python train.py --loss="softmax" --text_encoder_causal=false --text_encoder_head_dim=32 --text_encoder_qk_norm=false --residual_init="none" --learning_rate=0.0061 --orthogonalizer="newton_schulz_5" --adamw_weight_decay_other_params=0
Rows from block 5 of the image encoder, named by matrix and row number. Each number is 500 + 40 x the weight over the matrix's rms, rounded and kept within 0 to 999. All counts start at 0. Numbers have three digits each.
# pw: pointwise conv (encoder.blocks.5.pw.weight, 384x384x1x1), inputs 192-239
pw.107:514485444476492546446523481497453512540499601459584524513571471545445468549525484440549455474496486462408461504488554482523512468442482490516536
pw.108:473556506540555503511400515519457663523456529533514459469482476514523477508473457524527414513504453475506504457489385460580488502531528516492476
pw.109:513461547500537489572443487527459527517530473472541548476506466530438545490539451570587491531525478512500482502426469560521522524521473563533449
pw.110:528460409504517457546468479512476424470488473482443394509437523498473473508536508469473526468427478460504460545532506467432492481467536521582509
pw.111:471399491504483547459534435466516467435463460509538444520527518456511479532467474530479509499557469486454498503541423501478464517481568503405437
pw.112:541495431461512531552451514443478553593511519539530427491520442503427456556582444557392416519472492527489527533458446551479448479491489505562478
pw.113:508573547510570541565477502530456480591483534571517500535476559419533433531560581444508530462513452529516500505564504514580516461521460449494439
pw.114:474491514449505465511462462501456480498497496507478451516481402484524557512510512491481532479514456436540439451450577551529494479552477554500532
pw.115:494438521429510487404464566589553482470505509509486447531497516476516469471484445492447471499505495409493561497514452606466558566524484584458457
pw.116:496477547478533457536504518482514520534577468490473504478540479543488540443484467454504566512508474511546520466445540470480538525497511524424535
pw.117:506479482516493497553514505546575471476540541459475595507489531495484508514519501490504460469448541544530534534439492569519471511416486540458518
pw.118:442498454511502581429522405521459510524481492570500478580556481529495496548440542510552523518550425385402497488457467432482485540538470490488473
pw.119:508474534520537493497542510520498491530526500524459493522530512531511482511553530492533546486507489589490479486491511521490511479545506535515463
pw.120:466489567507596494508485507450458495465505525480502471435578535584474521502478458521497537522545538487523469483469464501478500579543529449455375
pw.121:519502491502486524435518506500484513546499460514481544412458553525523524506499485478495547481463501522508538513479525480509556442476493476511490
pw.122:465528447518547466457517495529514501443587461467438490482521494582500519482449480535449483550545509530470485504543523497567433462456532462488515
pw.123:521536480480527499487479562435526475527549464560544463448343511490493474421434448458483442518500472414503463461486487464546520579552468503469491
pw.124:499473495482541545449464540521467501501531506477408515415532534604501529522480483505504462412433530540506440476477464507519494517527448499464452
pw.125:478469528509481517534531529445576488454444482536466475543487527531522513491531556636490451513435499544554524559537489456513588512525528557562449
pw.126:509505414509546438544489455494513541599499501515579464411455490543505479517482526510538451462511480496453518500489443482497498549566437493492516
pw.127:546550479456501431540528516523510439500503476539511466540456466557487417526436482507486399541516503523523496547467541461474493495507515457509495
pw.128:459521479448455564535448501586556445510513509478479556519476471563447472503494471486485470520476523466465483529473538436499509504527498496533510
pw.129:601497467556439501427489460512459531463472494454537469407504485531578463480518500504558496519469535444382554511478538535471433517479532491491520
pw.130:544385463536500495487493500485536549520517545546466496535484449516543461534559468485505558465457521486464479509517488526488517500446482487562495
pw.131:454448499490518499464450480463533478516438513539457470483454525478481511532531533508495524408504497434508580519521493471503536528495495522540472
pw.132:567474603491507490482445564512524464430538493549478534477504541469469503472516485486543520561481458554561489553429608547485449543525497494439510
pw.133:496517499516511520437548475501505545486472512539505523471476478477515479470377484559448472526469521482536465463585546535583519526493466536524531
pw.134:500482553517408446500504471452534472495498479469557543532496491562470486533466446508526631501490536524500476431452553605548504455540481497457493
pw.135:525449503492523480557399515556552467533469533523490512527548455538452548534509455502498456534516508438493442491540475539459460474495530521544596
pw.136:509491455488478570477478492507445515495479587497552509488589526421484425470488568470479503470444468535441472511451462534595472495508518495454493
pw.137:512496489493602460487487481565497454531507474431520470445432477485469492517522504427520471524544495457563497458515489451511587457512476476522472
pw.138:507478511501499456464535481532441439511499474505508451485502551519509510523472481547495485538471479486481474509510507465423502464502524481531439
pw.139:471467533507507440533574535496510497486468480551546573458520474518543487577387509536484515539540547493495503435466476484519537531468419515493538
pw.140:400381493487506471561493452486380474437477452522503501510451543529506498451535475561513488515535469472527509480557532550423490509531563518493448
pw.141:454395536502578509510556491466538508469526471480453559581554475506515515447498451487492465457495477431533582476443519532516580486495452536502483
pw.142:471516523519424505470521455454480418493451496515527442463439492511450483506475463472492434481512540418539446510404493440559523485481494525497521
pw.143:501514621548573595523447511455479475551500432572507424553545494496526523424512431498484413579449493507495549525490461485506474494492509492465498
pw.144:505483491546512474549556475473444553494487532580486491481569537486522533546511527422447580471483435493491489467569478563523485506435556505558531
pw.145:507506486492549462497539512556479441443524501435496526523458486488454525550517537503563492588468506480519576490567491483479570442491564523497480
pw.146:564440535599496513476543462524451466506523523495503549529555516544559428472526457506519466517562522494515510540474489445492529459493507530543522
pw.147:487440495492455564558537442530501543458527545454459455518441443490466479471511472536523401544527515505499440501507481479519479513475549464529425
pw.148:509434506494529515522512504537482483532463491479464489482512472468489517525538500497484464514477501501480495449520460510466487500512463488474490
pw.149:563468514523508423448470465458537491565522500541546454472483580461503487512495541532466479525486488491405511464475520438530490449481440514541505
pw.150:527501503535526495502489340469569564496551530506427595500502479495557478506525504503449489524487465467413486432507514511475492599543496470567504
pw.151:505517448570515531517468450512472464515525492479488461498412448512493506546503459508534466504473522531536524451553524449518515511484519530542486
pw.152:482555487428461472527493594510529515595516450515577523524409555498504542525466478453463527452544555498462536457456484465518477560439519488470520
pw.153:504408572511563530514518543467528557501482498491487515514482485480491501471523521424417574464422463510499520523482446463429494529436526579526540
pw.154:439528469468480506555476481473517531553458519553485455529524527521445496486500535484480583494492504490520530502566481450597433452498533520519524
pw.155:460509462461452526491396531509531465472542581598504474529529530471435458520528472478584522474579483549506469528426503502456484470408480481474469
pw.156:486448438506413464459433490442481543500498508470489514530514473473543572472514423477478500506475468508502481471510486428508538469491485500489476
pw.157:554458411527461516551466542520491507577470494520483463497482531464534454521466490422432533469505451468396494580483537470542490452480537504463524
pw.158:534480495476488443530499485444494479541495514555469506502525495451597547524537499458520559517484473492535526450512478520503522443507495525484489
pw.159:477541500494568510533433556485507536519462481454576571457460473431501468507480492507469489491445530443468555536464397524551524497549480483410441
pw.160:443463527462480483559501504500512452458552486523464512535484543460483467513442495496549521487524466471497467492495560509454503480445498445554461
pw.161:499517514502456493522419464506518520480442517540517434482505447507488497538533462493506489471474450463504467470510483542461527511533464531477508
pw.162:528495564589467527474507481508491466461472483468461518526452459453487544512463464520479490489434513509466499503517508489505468516469491419499510
pw.163:460512427501453557461529471508507506526518459552469510513567482425477546513482463511495525482460449473512422538523478517425548494452511496494431
pw.164:498522487502483571510534534498498473565514521446508512540435499474452525558490617512554468575519514490500518587551500569478506502414461435459486
pw.165:559455508539504535472504528561511534482466483565511525482551497510554447548514531558542467487485469572468516545486529442476511619471556524490494
pw.166:493474474546582441504581514472512525513503557538478548440494539501438516542509535488501591515501550548526491530498443575464462497508523577491465
pw.167:510496489478451501552488483533445485492472443472540518512458462498531562502560463484481462446460432479523538516583493482476469531521480471484524
pw.168:513497480431519474481568442558459435445445413490518501495456461472519541514471449459450465555510431503501463518484495446472511475549532522498500
pw.169:468487551460498504492517521552512471487602501478516487500504504509471513483559445524541549525450466559581387510646509555485478509533479496441451
pw.170:473518467437417455506493516420524386516533455529445466475477444516543505517498457523544519545518480478487484469471532485511525463505479529503500
pw.171:543540525541479542483550487504492451573473469517501495490497474511452520558490569463591443511500518537488517571489494462472529493513456494448504
pw.172:484456457400505482434490525558479461463513490525522478501490498526469499546490479493479524504514462535571457515580569492473453559549478502434492
pw.173:518520457458554464470437442461415467488526470551487434467482517514515499516498479545503446390450478523478488448490539527422425490508443494491438
pw.174:454567428506497523445489478498505496519517444499530518510491489478482478507534528474529469521511509449482510539542524492480432408508517470594448
pw.175:461485547460505523558437496497504498516535454470521490481541577515528540482390474530446486528485510502587483583434533566492514536521502488531489
pw.176:473533491487467478573507481501489478538504485448445449390472511502552521529516483458473484483516488498488529505486499467495543537437531536457472
pw.177:461489487530565497529496547521486439473575505529527499530442457462503453562470408551482478513459471494501511549454453543519544449474514496515511
pw.178:508513501511447507568491465536490480511527440500551556526466602573462564494478512538559523469469527509447405463491519487451520470437485552525538
pw.179:492438522555454519540517535553524438533500490462520490485527458436494481534476502535485431502450527512521573521566453494491445507518515492613502
pw.180:491533412445551483512537528504560490453445501471492505503521574503471523468519544427582426488486532522547446550521581446529517464465523472495520
pw.181:566467528496499517549538513473537463491453503522535417442425493524558521487508485495485468469454530473416628519524477536482425525479506519455500
pw.182:470520521507565462459517494527502592527502533520538443473592481536459525519493538522485617507512460508491510511489523548532510471480516512520457
pw.183:493482505492493474413508466562433497472513494553543606418478453521463543500528507469508436435499525532549547521547498517564518567508446539491460
pw.184:519492515492515493503530554501429580461522503478513461510492566502530436539536439474511477463453473531515494459510537534522503460476507460561455
pw.185:540532543537495518487529445572492531462485407500489548498524371518530453475504488627497528499494527452377518466510463499526526499529474516568532
pw.186:478525506520428495485555555468538550431519495477551442459567543514472500528548448463465547561471522522534470469532547531450492530513511503516503
pw.187:468504529516566473532517504419607480454400535530440502575453433486474479480410525548406471486489495520478487508468522478552427530543512552490468
pw.188:537485529493498555517526501510451485542534515465467472553549562484488452581506485495472483493455471500530619449500511574517530531507448532522505
pw.189:513540504465424565466509465554546545526483465482540548580500555442488447530488511512556516470473626476444459511528505550496524509514492483588505
pw.190:588464490504546515522475530413536460437435561528516498461473514453436473489542494496488559553497509521519497525457517477474543466491501491517534
pw.191:506507565539550500494500447467498580460515541519478503438592463472450586487496530529509568451485390489511480470580504533492483456504555502517400
pw.192:477475497438505454460475516493503512482494508530509425500545452500516486508501481440468571471526504459453549528552468464466439477485597498596456
pw.193:528500475502574505500529501495549584464554508504560501444434437506503534496527461605480524538473470498557475522441513448540522455520463543529462
pw.194:545488435458473530490527526486459485484473521509504545526448536479457497480458510490506501450498445523487525584485504539476539558515484553479495
pw.195:472497386459520525480450547443517428520428515563501528563394453499526507470512544481479517512483465589557459434465522450476494431529505518551510
pw.196:461526472486451426495442490493483512543497495546519486490584503438496524468451487469532511534511462487468476449557405486525491484469496497540470
pw.197:517511477445437443474441506502443505488478458485523475491454600495480521496472533466496524527534487534453476538550397413487518477501518491545479
pw.198:531497473477500474497490538523552438448577478471472513452510438474503448528537497485460481442500547486466446476488529538430529488501509477461492
pw.199:546560502550491474426520497477471506594484506479487494526551565486500533506499551455530564479489484498525513526480436476470508505544499492586454
pw.200:471511489460549479494452574591501477491484475474511427436501502509516522546501500456460425490532575534512494474482554458468473521554509513535417
pw.201:487537456471411482455585501467541553494486506541454459433510484519490511478455509429466473536483429527451499514573476517473487487500416510502476
pw.202:472437402454445556470501496480466469538561544548549529455551531477498484465424545475524470561447500555525451514573549523467455596515489480536517
pw.203:401450501491583461617475469503507487523520511450482522496478511537471598550463551465554466468554501469474525517495486441511559475516503471492451
pw.204:475460496507509525526514411435445498534491456542440489454559440556531507507513508476482498498526514497409480496509500482449495472463541515543503
pw.205:532496486468492385474511471512517506414532495471539460532517514481525529479525480502516467531497503500447498473521417507499473497498500557505483
pw.206:537532508461530547434590475496468545519512439499481478506446515515513444468463507522499448544483516506507502535482452416491494480521462488557497
pw.207:460512503485515502499505502552467545473498467529502517505478523468485481436478528525481545504491504435543448517496477525571497525563570446563480
pw.208:478452466508504504388529522589534477548432460560471531485520486432462493397548482454478458493536579536463474425520539511545488464493510465492511
pw.209:554598456521604559447565524464450458516500596511482506481553527511501496470471474490542564462487475459460472435541525525573456537591553490499550
pw.210:504488548498461504511438482478524497540517451486477502499594539420519507444509527480503466528542493504457460467542431528509488487474586530509467
pw.211:502414483496500471457491494507476462450545538487440447471471496542539499479532602481384453599507445444521525512524540428469528441456550448434537
pw.212:487529587480454479472349460532444438496501458421531442499507493467507495540514505463488469523491501493529488547523500421491467488520488518497513
pw.213:550606499518386484514531482509498563426461439502469542548478493457512492477486486496452456493554524479501484536508470532555487520461595537466471
pw.214:537532484519491482455505471429555519521553498437444498510506478436509527494499502519497428440475538484556545496519452493525560567485499560495483
pw.215:503467539573492539482490465516482531458526456490498499497601500503471458514508480513497515505476519500467489506516464499478493481509517463491496
pw.216:457467535450441501505476537597542453559543539505401497543500440443526499469517574504466487541516576492537547494528523556592452468477503462433542
pw.217:509509500476501521545609506565446436538530521493512465501439501457530526454469507473529498534553510510474519502519558486480481523507582464477534
pw.218:517549579497515496479475413526516434520583490487502570516514511575506415521542508520490464467462452444548473505478500476560481575483504501570470
pw.219:506481469488601532537366499460453465479522672514444523525468450532528521508458508506500476491487500539441550463499467462544495488472513536509398
pw.220:473484475542543483550550488469471437461481549500482455534584469547440510530541531484495513548483487480437474456499543473576490479511491470484551
pw.221:470451520470490439467498509516495442451511544474479532463507439484446516480505474493516514528498516493510493491498456522563459471482497412531483
pw.222:451451484527463456543474563440519421510404448560486502543535520452468506491463487463503515471497418485476526557515510425520520469510451493497516
pw.223:489497547458512489489433435544516485452453479493497414409529441540483500456455510487439531505482484526499518514444423424492502475473457474393478
pw.224:440541417443474552545497594416508453482477537501526466536548513504501446436539509475517502519496470524453500516460488514445460496448492513448469